Weights of a small image captioner.
Model: 10.3M parameters, 48-pixel images, encoder norm batchnorm, encoder depths [2, 5, 5], encoder widths [48, 64, 96], decoder width 320, decoder layers 6, decoder activation gelu.
Training: muon at rate 0.0025, 16900 steps, batches of 128.
Rows from block 4 of the image encoder, named by matrix and row number. Rows with one number belong to one channel. Each number is 128 + 32 x the weight over its row's rms, rounded and kept within 0 to 255. All counts start at 0. Numbers have three digits each. After the name is the row's rms in percent of the matrix's.
# convs0: first 3x3 conv (encoder.blocks.4.convs.0.weight, 64x64x3x3), inputs 0-10, a 3x3 kernel for each
# convs1: second 3x3 conv (encoder.blocks.4.convs.1.weight, 64x64x3x3, transposed), outputs 0-10, a 3x3 kernel for each
convs0.0 098:139135119131122110140117107166070047226090073166137075159180096153171142129112126139141132105197102114125127112123117230055157164088152056132156106124147112091117124117159114083152172153169127100146149161083165110147122127142099136131136141112181098104143050113126147114116130103098060121158130115
convs0.1 103:110162133136138151144139115154214096232164107108095118179143114079152084096115110099104091118144117132118118141135125094102099160195062116109127138124141202142119121111149121108124119119104067078088146152170145148072116093127124148134143124112142124161117163131102114151121123181116117103113179165
convs0.2 101:119114112156145139145128126148082135103113042132171115111135111108105143121143172157129134128109127105153128147137175154105154154076130152138136190196094059078122094129107101168137073154128131109117137093102099151073150136143122137125115142132148107106054085076142163141121109178133153153180075096
convs0.3 099:106096113096090132120104148139066118110084095134171135112124130048103103114130110139136101124122107076095144134090140046046137054092134168108108138099102110141170153161136109158108106125141089111151131074137117154202120111093148118089101115158126101174068155149138098082140124066098170129075147170
convs0.4 102:125133116111168135117150106093083115128179144142122107116114209150080151178170192137134103130090124125126132105104085123161168081121114097084114126081117143088133124131146135121140139113120167154122149089140157116141124126101144119121117106144146139199114197167091119124179118142143131108141140181
convs0.5 098:129114127092096104116096110143143180130119205092033095101155182113151187137109120120147141104131097142102115149072103175129194163161182121155140151164156162128095143154089104145077075124114059082089065078102145111129138134157156163153124110110152165143171181179116111133146128103178175120117137119
convs0.6 098:116094109125125103113123096119135062138255059159197147127158144076118117074113145123165089139126157078091139115154152087111083083168119125099171101098116153115183135101141170122178178167121141113182100062155117104143115086098116129158146124112107078118084110073076113052195159135152134127136113097
convs0.7 101:108088081128087099107054115146146143099071133110118141120108179213146161230140145128130143122094167120105141123110134138097101118077054103154169072130113107099149147151071130111102114107106058069138072075137062083157141151126126123152121131127174197161206146095163089077094123129105130158133101096
convs0.8 098:098135105121081115112126154039146159122174101145197151116125103128184129145076105139140117153104134143119150172156153116119129185123149237140067160078088149081165137160071146199110107145116106163127098092116085124124097108097153136124099102131130107093057136121111095099141145139121110126136105094
convs0.9 103:160122120130127108117122124113142108099116072096061071158135147158117144147164156117123155111137151128118099116173139172209145115131071072058048110251223069156175155148123090128082075096134167150142170086165095136147130122112129138135097130161083101094181165124161092129116102101132143177120155176
convs0.10 107:112135124125138118135163111094101102092130066115130087164158219123083117161095083163096117142121115146166173224118177149092106108141107109129180132120197177103099140146176108043111147061157121136148171093147127122146097098085128110126145113123111036091134092050138114100135146155137121079099098121
convs0.11 105:104158120102156110120188125129130140098179072084187111142158182194190170086089142100152117108163140155166119136150119096107160122088106095033126087117122122115140166145103206102075162140129180138142153116165084074078114109105131118133109120135126155135160129098089061106124074053103142124096115078
convs0.12 102:103117144106115151113087105113194144146157052105115131174117091167140086115122143124159123125158130141116106139095168133092131096076091148135104147138077074095092100104108127090085143156081083127147108156124099141182145150144134117127118127098120039130134133143154140131182150145112146138082107140
convs0.13 092:118141168119119150149094112191133183188102131159022061122172181129100209105074151128143120145146146103127085100097063136121145128087113099111113082112154079111164138113133133135091093104081098092098135087157091086131129121116126123127160130108198143088126090139161141094183167183110110123129121165
convs0.14 098:136126125141138151146112148048113071068034053183062101118148147113113103105166083131110154102092132121155136064138152081071084104051084155171154114170123140101110117163143119184161141158160173117168091128107165118092119123143128144169125138097045162153050056096045078117163223177098096098075090119
convs0.15 101:116099091143118088108144123093156120134118074122119165135093097148111066099160158156149110158138125155160109120124122127168122132123137145163119139137097155113076084106120118123142088168113071149095122191151075177172145162123156218148100106087113149112085117139118114162114137126128124159134149142
convs0.16 102:136129137110129117146184104098077142131169199151085000176167133142114123139119130128184099156162116133114163137096085140086142165128143111116069100114135111188163136161155128139155178129131103177165140111048067107112116121140131122111125119119119108090155143196082154072169182164166124078119109069
convs0.17 105:134158138107132149115092107153180152139135146111111177122115121077131182085105210128142102139122072149092067115160137109129185100103129116161105129126164121072097130146129109144114102102092153156106120147068097142119087108089102131112117111135076176175062169124110124098101129088089112100096153116
convs0.18 098:115115144099143125134115067087100126120186197181106126155143165094127114123081183081093124144109121163099121132131110095130074141173180122035141075139142140171168161164144174107132173118125114087106119130128093119192147168171152105113115125123108142141127084061168116101169170131097128133118109121
convs0.19 096:127141131121114138123086144071117134097100220172255162136119126127096113091081101085118137149169107127062130106114101143065158091096126112186159121140100138067127158119127153152118131129094146111121077133085084119069113103095155144147143103106112114132137090140188137190136163143127122084130078105
convs0.20 099:129149145116157125135128134107203133092145109130094133071117164098100144166091118105125151117114144173141115107213131038229102149109125081098094063227102121162162127094160151097100135154116141147096095065158172097128134117130145118148132134153147111074143133107145107106059068088111143110071149146
convs0.21 106:139142124108137109125137129081092121108057114118056063085169195092100174170123208106139107107106130130140100128096134143110123121123089145115158176145120139150185161122084100169146081109140090173162061129129118113147133132133151118131103113131086151177099139153174137134129117105178144136179078088
convs0.22 106:131123106113127101103129136166152124103102121082143099132110119169129138106127188112105105087132095118076123076098099148123095117142106086067136125086080164184125116110119095109114139091144129117118128125113076105097140137133133142117115111105112159178101137167090182105133164116113119100100128108
convs0.23 100:113096142118130150113112146074140177041186215073087172060116131077087127045175116096123120153168131157144140097151113142163119179146140105115109072133085155197148115136124117101118156119132136094162101069122087129116141125165108135149134141143158121099139066066096087103149081086115157085167155155
convs0.24 102:139129147111137151091158108199115053142109127100085182102074139072102174111108210110138182147211149160149086121119115152125049167073130148067109097106089112153133109118157138119156104131129119158136121157168099164117141104128128123151126106139108116099114132147112091183143095140128120171154160140
convs0.25 099:099080145098107131136108122120096086083127144050092101149179092124068171183136160137152163131151157154147093113141132092153097073105096171159110127191153133125046107096118140087126133130144150148156119045123114083158095130121123133131168129099133112079106255117103109112122130160085105127095114146
convs0.26 099:116151116105147146138123156095056101101182099104159160094186187070099201073080100137111098137128120080151168121111153121063151181130159125153118132123064139126052125142104091113127145115078120158086141121097061133078119095137118106089139103125137133175107127187162242164118119093122138135130112159
convs0.27 097:106115133150127129121111149161206098103165104153118132119087198108067141113088115144114120073108109085088154137109088127139113066099103088166157062151187072096158168124123132130133110086098191159153073162144137067130150130130115153148149127110140149147078097149135103127144059125154165098150188120
convs0.28 100:109180119127176135130196099064166229117161132153116154079085207155145115123113094154155091151103121132148111118147078105093147099118108137134094129150078110113140134127145137111151116091097116095147069128093137158117104093106146129156130091111124113133091093126137153109121100071103123081078112153
convs0.29 103:118115088138115130102112167113122109124142157128098082108104074172159115233146111120122120118119169131121143117089099110090120111161213128198113082123149052172181101142140153135119127077068107164156208103119166122141100153145134135110129120109156100139116134107168156086127103084119134119143149132
convs0.30 100:143133084137109083157069110122074144146063118085163114158116121129107147153103137121119173131139112110115092082170155116150151116112110109080210125106222129064063105114080093123105184194202180145047090135167100098155141125115158133093127113097080126110106119095089123136086103151128132136106117056
convs0.31 101:079115136088111178111128179096096082055137136104043154126112122054122152171121214130089107110092083130082095067083128130081102092129107119121076173112063180125116112185131111145106119128079210195151091112151034068115099128126133163171138142140118113161209181145118178090138141153118145150114132113
convs0.32 101:081139099112114115154127148173130192106071139143153144138116112125183078110173118087130121142151090132138112193130101211096140155142118070123071139152111103081148119139095147110150064139124119122118085165102076137144129140107124125148129130121167104187112106070097110155108082119153098148149120151
convs0.33 098:112166135129156104145098109133185155136095033133061055017130125128163135164178158101122128120118159115128156124101081138106147145167149187092072097069104153134125074139120155166137072124151108138151129182095126144078135129118104091122107121113074170176088160159189135123138145102157137089096114156
convs0.34 098:121132127122089136134115117093168082143200117084162146082088112095063117106103150178148130136066184129117165159077129152154121130101070067146147123137086144170177151128128102137123084116096111157097101152081130068129126128105104132143134139111130094128150196109141114115137092120093100150122135162
convs0.35 099:115129139106114156121143133100110171116184181157165091141096102181222100124114060121152134119132134088105126189105098157141103081148159143110114112169179139144122113140164159152104173102086130061081118078052085067101115134119116147161116116105110094118156209103103167094045090109133119152121113130
convs0.36 100:118104130094101110125133127093144098088085047125091084091097111141154113135129087176156098130138107134105124141125108059144113158153136142150106165141063106105038092083080090143140175230210063120102118203071148124075108095101101110158149112126107136122125159175126130214082098085129129110069115088
convs0.37 093:100094090136108103119128129132080131116091069152100122139088088124116046118078054136119124117135122100142152157143105125117126137095153162106124126139101149171119139137114104123121098111081158121165165128075155154104177128120180140136142150143125161136144135145117133142139132153153097088124122090
convs0.38 100:097114102110113108139154131125182132082142077101090117108185078113082056137108008130115156108087153087093113146240188127174146149136084092149149146160164174139148111104132153079121185095136072075069089129075086064077108123155135134138139166114134139096177111076154079102143135104124086093142084121
convs0.39 095:102110130095114120093092095109144120097137193149050082103127138063064047130065062145145132146127126152097085142092102144091045175145102140105155162123130151113113157195170105146113125164153130095142134089098167114113114140125140137113166127086142130085126127089065121162128104072141122083102113135
convs0.40 102:124148143125167137149140122102118107118140125119169130113151132128062082119119159251135108189129179173142174153126160109166138170197116151147077200074036171084131142125121115085170114127103106146125064116152049057117094127119097134104136131106101085143107117105069108115113134158147126106078098132
convs0.41 095:111110133123109157158135079153156094111092122146071134200132115156138155104136158123126115154154108142162102127170128156167115178129152140089178128096122126157188148125091208207116129120120131091087103073054143130169109138123122106119144124092105177102123082152125082114106102103161120108142153101
convs0.42 109:134132134124122133136114119048090133072110133107148108113170129167223198166141153158154144142153144140143137115089114117089135126134217100105132105089166071122224138124119129158097166149143144119126147118085136132109108107093105112089140131146071099093116145118145179116073090126079121109116149120
convs0.43 095:089104114108107135118131159076141087059105125125092187081107163082092099090101148135125171135136134126113132139133138151089093187121123081177137104078213089100163088102090136122184148140138070125169093042113144111115080108098091160131136106097127100067130140066119199132079096115114111097112090063
convs0.44 099:101102150099120138150149139129175118119164168143145168062074162083027094138185179124109133116121134129098180112100089080124155140192136134094147155039126128101188115125128082119154117161135046130163103121161157145131165154105125150153203168148086117126106104177094114096132125096079092075127135185
convs0.45 096:109134143145128157129158147059087107084136149114164086170139090126150100175165166122143123097142147160133122121093075115153136060146099166082125096158136069148162120127108111120137067082147160121052116165179147142166131132138130121156144128137109136144103139149110075087061077152098083106096136100
convs0.46 099:120084135123118144141146178036058141138133105156165103138150118119203150159166142106076109112092126124126114147105157131102128144092137178141112093137064024056071095135146164171160193144115101114074140090097153101086118140154099115122124165168109156092099203091185221101118102137051074131090097161
convs0.47 096:109130127099127144124108135137106120072194069028109132134157144066111148110129118120090120146109135093109136090100190151143159146141132150157108150157156148098089133156170116134141151082111143128101100103139108116130151160126160172130141137142055081158071152120157169077193141162118095111065149136
convs0.48 099:075117129113162116134149093090109084124136146115101105164092083129078092116047116161141158139143105126097092100128123085102151106141123047190154082211191094222132146116086114083103097098103103085069071047078059134111156165137133128129101131093081107122098154161066132100072112174125144157106087150
convs0.49 098:084128129105115123121086118149109137172068200089011110155133148117126116123080119138092092091069113125098065127075160111134189171126168136126121115159086124154110064128188150106122167121152189144161098084113127131127101131142131128143150131120158107104168096116113029072092110129105102155145103100
convs0.50 104:164104133160146128130131122129114119148098092152172107145089172137126138130160159087147156089149123139169180124156174133074148096113097145128176068081255092042057138139070122135127141149145101088139117120064130169118122117124143107143110129134124169156152115146122134135119121084170140123187125131
convs0.51 108:130110099107136093169165126033122049148188097081062099125083041120127120144100112121132116124177174139151117090161153121202145170136143130114099126148124106134187151158129105118123088099141146088090100092078098106095118115130117139143116125131087141161157219161132096075137117087124107113105153156
convs0.52 100:088070149110075153114096121132171070147122115131120132154097130152079152101120185147133091133130055135133123133120156105129134154124094177190128187194084119129116075073089049069104099130126056137114088127110097147126141109122127132159107109125151159138105062110106074111186165177134089089103107118
convs0.53 098:132156161096142194145169185098130082076147159126139129143127179124097111132093108144154108127123090165114144137126135113148106115150160121135150104096147143075086173144095133086114111157109086150185104103136126120156109135092153112112144112093086109108151091073143093088119174182109079075063035098
convs0.54 106:123160136150131130191120125116134118089062148104067088075068108061072192084080132149094124116126152087095140144082075108049087155129140155129091107055140140108149103153127079114153119124112084177127046097131107116140116138114104100091135137103064085085090142143086118134158113129071096173085115150
convs0.55 102:170192154098094117141127159151132131095101077101102090179122205161159138139126134128140153125132133082101134195171197134168167093117140103060050073139120127126111160144099190208164143163143171109057085123093093114138115120108135107100132135115093118193065159137059084076149125129105137114122124102
convs0.56 097:120136093118179117119144160192154110118133124110128135107098145103053172102149119097182151093151149126144128104110131082102089115095144160131085077142074147103087077123060083105076102089128093048152095046128119133180108121131135138146110160166072174148105128149163126129088119151111121100123104096
convs0.57 100:105105121110078126134138127065131165094129125139170178158148146174134130125094108092132130129151133120164141171053072081047078087043142104186112137155141085046117155107131143059138166103119178091093096179158105199106141150115131099110128124136171165133116144124117098125161134173132133147079091088
convs0.58 099:086074118115109142107101116131188110137131132125087111063077127098124103141116107170078143077121141108103093096059160140169129131121141169128121139110139100133141090169177164192120146127162157119152087048182139169178138144131132140110126128142082182139162216122117133168098085162074137121169165138
convs0.59 098:141129116140170094151120111125170132059119114040079049129136159095123140127124132139113145134118159073113127152110117164182135121144117107085214132043158113113141148135140109101141146162165098115115137140155066094126148163117132144182110124140129128066095129123142152143152124141101110119140147106
convs0.60 097:124096115142082113134111144100093114109065132193175188101171178127135069164133134086118126144158160132159115076172153131146101162143117102166083140121092199164072157173123141136065080109164133135129105104130125103125094119095123131153114114103054114085136138059173195138059092099076122096125089071
convs0.61 094:103154112091158134097100123100125184088129155101048158123129107163144148164155139157156134183108107109116063106136077140127081060128134112077144165078083104134061133159134119142120137093075105104092159086141180169153108130134135166115125133118150142082122119169161181115187192135150122147116131115
convs0.62 103:116096121130118133083145162092045091093099104151096139073046095150088103138095092099124140064101122070113109108146130083109121076109113083093084130154113101117087139128117164159116144149162099096115100181157141195157139120112138109097140123134138148105116106096112078114136101170181148204147103122
convs0.63 099:108119135151106103125167127065152062132053157176121099122067156121159085186146127142132142148125126139127102124133106092167117102137147087157115148097174109105101119120137122099100092126175148108168096148114184060129141148118149124158119131150125151125122105106156140129151210145142123121137114114
convs1.0 087:134176155105176080145165098155108122134124161100132162118108141166101079176122138107157112099112146155115115148237155123161145107109133121159114108125137137108147135105139149109133177119139138166041169114142159078121118114110133138109086081101163116095122110139099114144093100114081078095107109126
convs1.1 094:121124149144115110077069119100138088115135053139123166083128143096105193126102131131118146180181117187139136138172071143129120149146180143137157148163159147167155044085076090056094129107113106089145168098103141136091055084105150179152129173116092082162108066118130106174131099109110145144149165130
convs1.2 103:178119146096072125108134137153115112145126118106046132063112141087090130067085100157129143146147127132132152121180138148104115111142120124123137126104151184109181078099124137085122145110133147186108108146161109111151097070067081108074074062045098124100105134141076077112155126107108092107085115113
convs1.3 081:095136123105051099093095086128113135126118154094100130159136134156122149141147120109129143102158099132141137100090111116143197128141158177152110129177139122185116082153160128145173152147172119182163121102109110107093099084117177166197099134141136134137178105159201161151143159119137125100084149122
convs1.4 110:134106135115141120096064120157102090144180105122167100152100148138104117080138089107158131084164103181134154122210113091135108082121113122154094124197142066166105048082115120124164129127153122113093080170140061137104105103128129128107118162134158140102146169118129150127083091086134082110159129122
convs1.5 104:127120107085100069137136109126126079138178133077126137155099072202155146125138174110122098133124108166106092098170097087128097124110140141141129145143128168202173111128145079120099126123135226145100163197187078134169112059096120162160093148094149119119090157107153097112124159143143164109182179090
convs1.6 094:092074152127078086164146219128138081150159113140133158123091089130071097119144069094146119108130160150149110147155095091152109164072149198138178083185147119128125110098085172109100158076053097152154091125080137182136091079103119145150115132114131178133160159120144116131136087147114104129095096097
convs1.7 104:127130116131101099116101094110090100092112122136148123105147126117129121122134133165113172174157153109115156143123150113129112081190166120119156098128121209158120129167146132126112144168166146088074125156136132109120119151144216220211159169181061071120112069091126096114121041111082088120106128131
convs1.8 109:098095128105115122155138130116136135136154114099145160209165114144114150140183120123130139137188183127098080187095068136114103124137078142158180158019030126063044086146118123112147104108114101187181098122099131163088097121128116130145139128162125152118179138111157155141107112105162133138147119074
convs1.9 102:130118100125128102148103095101155170129121108102116113143094079130090115101108114128153192156153095087161152205157103132165107092110152128110127103091116134146171115128142100118098135096091143085102137149065128120093153136140138122088132127064107130148134117116101138141102073122115056080110102137
convs1.10 095:104106099123194134062157132110127129068096147139063149159118157168103170095157156129101095159140122136141160090127103134146140210122164131100077156145110155177147110125190106092139117118117109156159118144152074104147140190138128150156136080086097142105086045104135124110183177165214171178145148142
convs1.11 118:118124129110100141103099112160139109120127090037094104137153157140086094102106078127153109159148140160152159064142118091176151144176148145187125141125097140101125126071076146184126104121127048134123087145143127099118136122136097147132075118059112119132120114138142132070116094122127121118149125136
convs1.12 095:093138086134143095100114079140074109146130128090106135097124181042088191036120159152138159117110080097140066184154176118113161144138117083116116159138082114045065081097162080081134160128113146130151136084132132050134081065111062120090129155189136163103058068163122144149149119088180115125137158184
convs1.13 092:151132078121122114173129100113121147112068145153151112103099121137153148091098119090092102104102129065114160153103158159138139121094141099108137137137147180169155132127190082104152125150119129094164143117171152107144089062142111075119205197127146140166153194150097173098093138103116156113143139144
convs1.14 098:165135147176128120130083132092153132089103109096092049160163111135144122099127143153138136113164130106121138106133152128154100126121127158129100133154151109104164086136062122161072104154082162155203147121155131124111128080080120129117137089095098117158150105118098134091145135167167148133130128107
convs1.15 097:154152171159115137098113109116136137114101123098067084088129078123114122179121186165106120166112155116154178119137161116077107201158170151144089139174170112100105107116176149163157169179149138140161155148159146096127088128124114113137156096154106112133122099100148100106144151164132128163131172151
convs1.16 098:156112080176153053112064070150076097180113115143143124133122123116102105177134088113167170099203176157107125165192125132135098134099097038155116126179131152154116094115127131090147133142079161190167116137159104120150146102165101085132106100122137124050195149090172147124149140158077062087060064100
convs1.17 099:109113138118075125123131121102117128107100147143072127160146127152185131138120146102128120125119155069094169141158186148134161120111158116108093141128107139132151081110176058152167128174186169199047135145076124134089076119074109179099103099101139126126164127096184136114177140135173110095122116134
convs1.18 103:136069125080075083136091089149125065077107124114131092079097084133091070138122107168155186180099124175181152120111128121150178094105176197141106159185170133125101079046057096059130118091137110126127156168150153150170111114140093106068135116140122125093133121105081067107165138133161135123112111135
convs1.19 104:157171089217073106171113144134090089177178098120106134093099155153094151161159158086133155165117090143132146183151135046101142091109149094161152112101107109069111168159178153127144109130161126131163149071133143093091095127073079169102129135104153100064167156161093121102121116095121045086133134104
convs1.20 103:107115128118093128109095111123134125104125119127137137121169139135158131151146153142158126135180141138150059110144079143158118087072109080109123075155140125139138161107162153139116125129119121086109123096113129116108154132128142142143115140116154143133137185186115164131097166100090115150123128143
convs1.21 105:126158125128165100129127163209192151167157163183114112139164094137225127095164141161130129129162160125087124117108150236093102176163136077152215131080131173159107150135104105138142116112094093121138129175138117145123166165125131126125115132088142156125143129145081125107157168124146102143145120101
convs1.22 097:155118148066054098157111131084108102124075085136086099142136095161114120129131143171155128194214160140142191112104157149152172145163184126101163143090153087130110060127130081092128134075105091096107129100109133145122116069059171218171145173180140174171097147105134131112085065071100086092092107077
convs1.23 096:133125131139100084122134116102070147068079114083091098100099140125124145125101147146088145131089140143087144179078159097119153168164125172146094112161138095136156118033169122109155129169111091153145099185150148104130148146152126087161080140121103121127139122134150122122144168146168165171166130159
convs1.24 097:113133137148129110099162114152123099171084121133059124172201134127149139099130134127115104076058093071088111158137159113141163142093117109096133126153171155148112157141117140130110104089115215143154164162183136131149103133112067082078114113136207183132117153165147140129132141163136179163112159145
convs1.25 118:101156142135114180153126139113130099131202101131223067102107088164168063132132078126120137093147148167186202135170066091142077059099140091127128134070136099107111124143074135142110106125113147132119122075081113114115107085134090147128095130123123152107125176135086136123104069119091065096151110115
convs1.26 106:134165161147084131133092090180184147153172138095173164146123134083108155099137178117124136141115093160138125134189109109119075117116124151149090165145132124092170123106113078122116154112124140191117066189103113132139134093112105138161101174132141132173123141118077098079109140119122115133115093125
convs1.27 089:121111137108090114173123117127115135086083134105098103115080172151092124166116123119112115101147083125151094118155104096188120121131102132205148086118123121104120132096125165164145145181136159199115112130111080113051078136111096122160118135154115125146100106136095140100126134096135129133145131118
convs1.28 095:101092110120114125108123078122117134111067146125148130158148143146117160093154153158152137142194164185146140116123111163183131152172134055130187101178154086119055117115123114111122129077128086083118127170159100092162151144115159131101136076163140120130151129090130130082072153104117100104108101081
convs1.29 109:126105128154123103130116075126162183126116159151123149202179172171203167150128110120131172120129143125111153118123106165121116124136112067100139094080166123076167131182160124097100129139112150190161121150117140152113162128102130103110105136126100153164121127139166165142103147147162130156083136151
convs1.30 107:100078119120135134173103139190145112083151108063117131086107100156125096123145125082134123047150118130159141102137108175080093157075114139183161121130148077144136088115088079096073078087093142155140165163133167156140103120063135139159136130141106085104090140094136144105165163124153126101150153140
convs1.31 108:087106159149108115155126094140142134123134187090174179099082062163137096106103101107124134100120129166156113116131079148168113070079152160080153074104177118122157144048063136111111115109140094139060085134116088076098124138085128200114100103111082093130102120133098110090114088156109099095152087114
convs1.32 099:130097064073175048058110105114152116103163163086096157146101087094119089125125139068118182131153111150143120126166107158099154174128093143107140061111122126140176117121128079137089082105058139103145089081116111107106167122154124125129126101122102205137139172157122108132105068057089127080056083105
convs1.33 092:136086102132039097130117116124114136077090117115128128130110115151137125122132139121155099127100101155138113196193121171189131081100086136128177106086174090054123108152146120118141133150085109137098135217137084137173156122162113132145152163159128114148089091172096057113099106136088133102090147129
convs1.34 111:133134098149097138163065073146156135094148142174137121084101136062025052119067063143112157177167166155115138169142147126113110102123110151156116134132118091151131097142082133132129136127106090146108136145092122083059126096174140159119188179103174173103162101127104056126127118090156115100099109118
convs1.35 117:163150133128120120109108096145138154111095128089062108174104140129148175127109163098124138068131105064087097083089154124115133169163136163154075170175066168129142108126132125107142128147151142155129124151078091113112109126133139109148136151148123106126100033152183150125154150129143157123182162149
convs1.36 111:107081121078088108126141165130117149112099130150079123116128097117149118148152148141156130144127225125108165139139050169117113167174140128101165148131094122076110142182190143153150128109082168150136112129151133128170099101110124107062138103113139067151113108140116159190118116079083136095122131127
convs1.37 089:182088085139022101153123154142100148181152104105162117148101102088068085166091076113154132107115165093091128155110133104164146099121120063114140119081106157164183180164161148111172147094148131174142117132097152112106117127092135165137171135124195150160168138115126161113097089161093101129130110129
convs1.38 097:140132097091110091162081127117114126138094154096055151154136232146176139141093137124112110121086132149103098140108125118131131083057108142091090150195129147160147156122090173161089108148163185105111164181140093165145111095093147129104121120117115132186148133137121138167125112167076110119115162085
convs1.39 111:125181135090112128120116136160128105162159095163114150057037102046023065123095139142108165127144105143169154139120126129146135100104140127137138161106130102132154113104132158124121116075112073130124125134121099078068106142102156186153181158154129116114115107140101117095097098073089102108129130118
convs1.40 102:124122155159121140105103137138147093092119099116070078142174131149123132142113129105178118107158126108125105163212103112126060164139125126078095096022109132055068081120112075091132117105151190131187159138221153164144088136125125194126133164084181130145151164150105087171199138164158136178114102132
convs1.41 101:093111123136141068135114124074113141108125144141140110140175118138134166136145165148130147114152132060081096092161152132131136107065121156057185106095119159166159138119148140132162130143117106156129113108166188178166118074101147085122074126119078133135147149161112131147153120103164112148118137139
convs1.42 092:126129138148135134106150175156118133147142111117082093153159148104117112141107126108113129122072098133143146075143107081147145132129144173161095187190100167101115104077128153137124146128047121200142074163137111129145109085132108114117060120150163132148077114119140131123130163170143200147185200135
convs1.43 097:073132085123084076127073104152126157127097130166082144099111103097064070139100074149110140134196172142104114093054117123079139193154129145202162181110130156144145120151121104094132120117127168125144142081112201148112127114175138119164171187122161135146193168126152128142115094104110101119110099075
convs1.44 109:147158129138105138119134145124119110165207116112177136148164201096129167105109146141143161094118117139108077210146121104131072085090067118127090117092078168098087125141174111130095121101084148150166150151157100108098080118104101152119146147177160189121182191174088095144135153114118144121083107125
convs1.45 087:124141087154162119097103134119106112109120080100106115112174119103128129121102081097130093141128093117161126153124140116045137167154147155148128171117132158122155108111125161110152200140157118191125093151116104128080147140122138155138152182166115109109097137143127150160118096135106082125133085133
convs1.46 088:077152115158110146099123156094145165125206203132074098124102117116081157142126138180143119136113062087125111146181153170081082174097048161175129116030052122002081111121124147140118102127085144206189142149134175195125048122109116106186098102121158113079142131111163135122135169114125138116120115115
convs1.47 104:121125181165056107157085120104124129130153144099132114127076070147073055141111074105157107081129087151165162156184074106154110074130109130141159109115113116107136116142085196132117200147101092113130078128168134097115086091096128142114096185139094060035097079101160115112076102150055103144146125152
convs1.48 078:153125185153140177170119091132109123076137140111129179162093136160130198134153145067070080083159091127090112098112075116130101132111132166156137136116175129151181121102119129114138106097148180146198156138124171113106110123154165213175126137140157138117141160126139146114138162177151152135160110151
convs1.49 103:160180118137155023149130092066108126139098071184127090115131116090135128161170154175206151099120169149110155133119072178117132115124138054086233079048100135121158165167147145172117106149101103108109123121135094134104068099136117117135147174187128150117104139130151134136126110184130147145149143157
convs1.50 120:065090073169121077112068058106110152135050112140136107129106140157140167110105157195186137144164117128124129137154117149150127128153119045116139068145123151099122068079084050095082110079078107090139110123139122121138142137127165135135121094123097101165119150168171196170102088075138066112103064084
convs1.51 101:104098117112084155102101122149137117110079081088097104097148092165108151116112131102112142133137154076130168074064138095069186109119158150119073125162133140170141118112141150128157157117134130151164152167205108117136140131123121120136138097116131088103133062092108099113115150153156113142092161167
convs1.52 085:114120115110154116162202101131122133121116070154075147113156117115183134106215150131107138099109137071135156150118126205167143155071118145120107104116158129138140158181163106114180118141111124145081133170071112148114123162138093159100114110088119123074135139144172146168118155195091126198131111145
convs1.53 106:125120140136172117118132137118112095093105093099044102084056071100059038168151120143135133161107059153134114199138139097133095117140127151192161092152080149086086168138148132173191155156138088056114182172166137147160088086112149128122099129144115096113099114115138118130109125128106137104132112145
convs1.54 093:154145108110117118118162122179128109108107102100082106161184141106191169096168220123169176106148124123137130070100113103121105148137140132063055101159076130102039106124155144103140156124137174149141108160140146123119105072112138078102116129164153121149140119147149084155148164134197116101169083119
convs1.55 086:159159154080146117128165116079064097104089079127144133129142137131120142049141136152154128101116107108074036167164128116156151074105115098129143116149137154195162133117127119099185194181170150156132121181173107155146101092099109113088094131110098099080137171149107146146151169164208197139181147132
convs1.56 100:140151171157147138118091071147158122096164133050175111175138173124073045174073058127115110131107168142136143103133112073162098087079111131085122145153133167096136141152111134124106117102145110092122108126119166170156152156168080130148087097128123139155143152147098116114128144143145116137084131106
convs1.57 093:146136095118044079151119091110124142082133135118131138122126091128138054122162082111092134142111151130165169132148115130135149177152130131154138118085137097074133088140092099149106121182121142139123083144125129103080110141139108130149119140117108117115110156093135068107145125213140104144134128138
convs1.58 109:098125075097147108126090064146131095102144117125222170121125152141139086190113120124114151109104130151169144154193097136175116131064083125138151168163138150106099076186166137162115125084157136107130119116187119137151165105169131125207133126144143127143167186109150170195111086088077121088078083097
convs1.59 096:137132133139137147162093096155117152106137126063061114122132121112129173115091170087123099104104059076082083170183089124096141153120152126132126144158149181129131105110161111108144141118127115165131149169170105082144110125103095152138127136201129158156111075113178115125132138124207157136160158130
convs1.60 097:116123139183116101151075068154146107145129133124125083043116144117096134095127158166127167127053144113171164110093150126073098162145153148107171094074096030109082074149121138097091099099089066145184134154166174130129072125142090121139117105109172169119121126140096141119115125167107142172138134100
convs1.61 095:100118064065081088100148074174097101192095153160140157125119122130083059150147120151097087131119129124076098176155149139133104089170105120147121177114114104079111150092110130146083180134190109176148138137191134109131097053101138090148087131186155108096188108087137139099115095154140132062120097087
convs1.62 091:165146157141078158115122148116127104123126116110147119145139108154138095144164122114102122131109131152115139120115134118162185137131131118164159178164132126138133092130168118144138127117165095067142116141138109097132163126158223141206222206255153108141155134105093134149219186181129147179149174218
convs1.63 096:125080040082158108160092129104146103108128127082076092105100056106069079099173146160172139171147104153141147160091150161151113111141159140042096140035077107167151084109148166170130130153083113067142127135109127109164102184149137133146139102128101086085124094133127105177131127099141143139067108093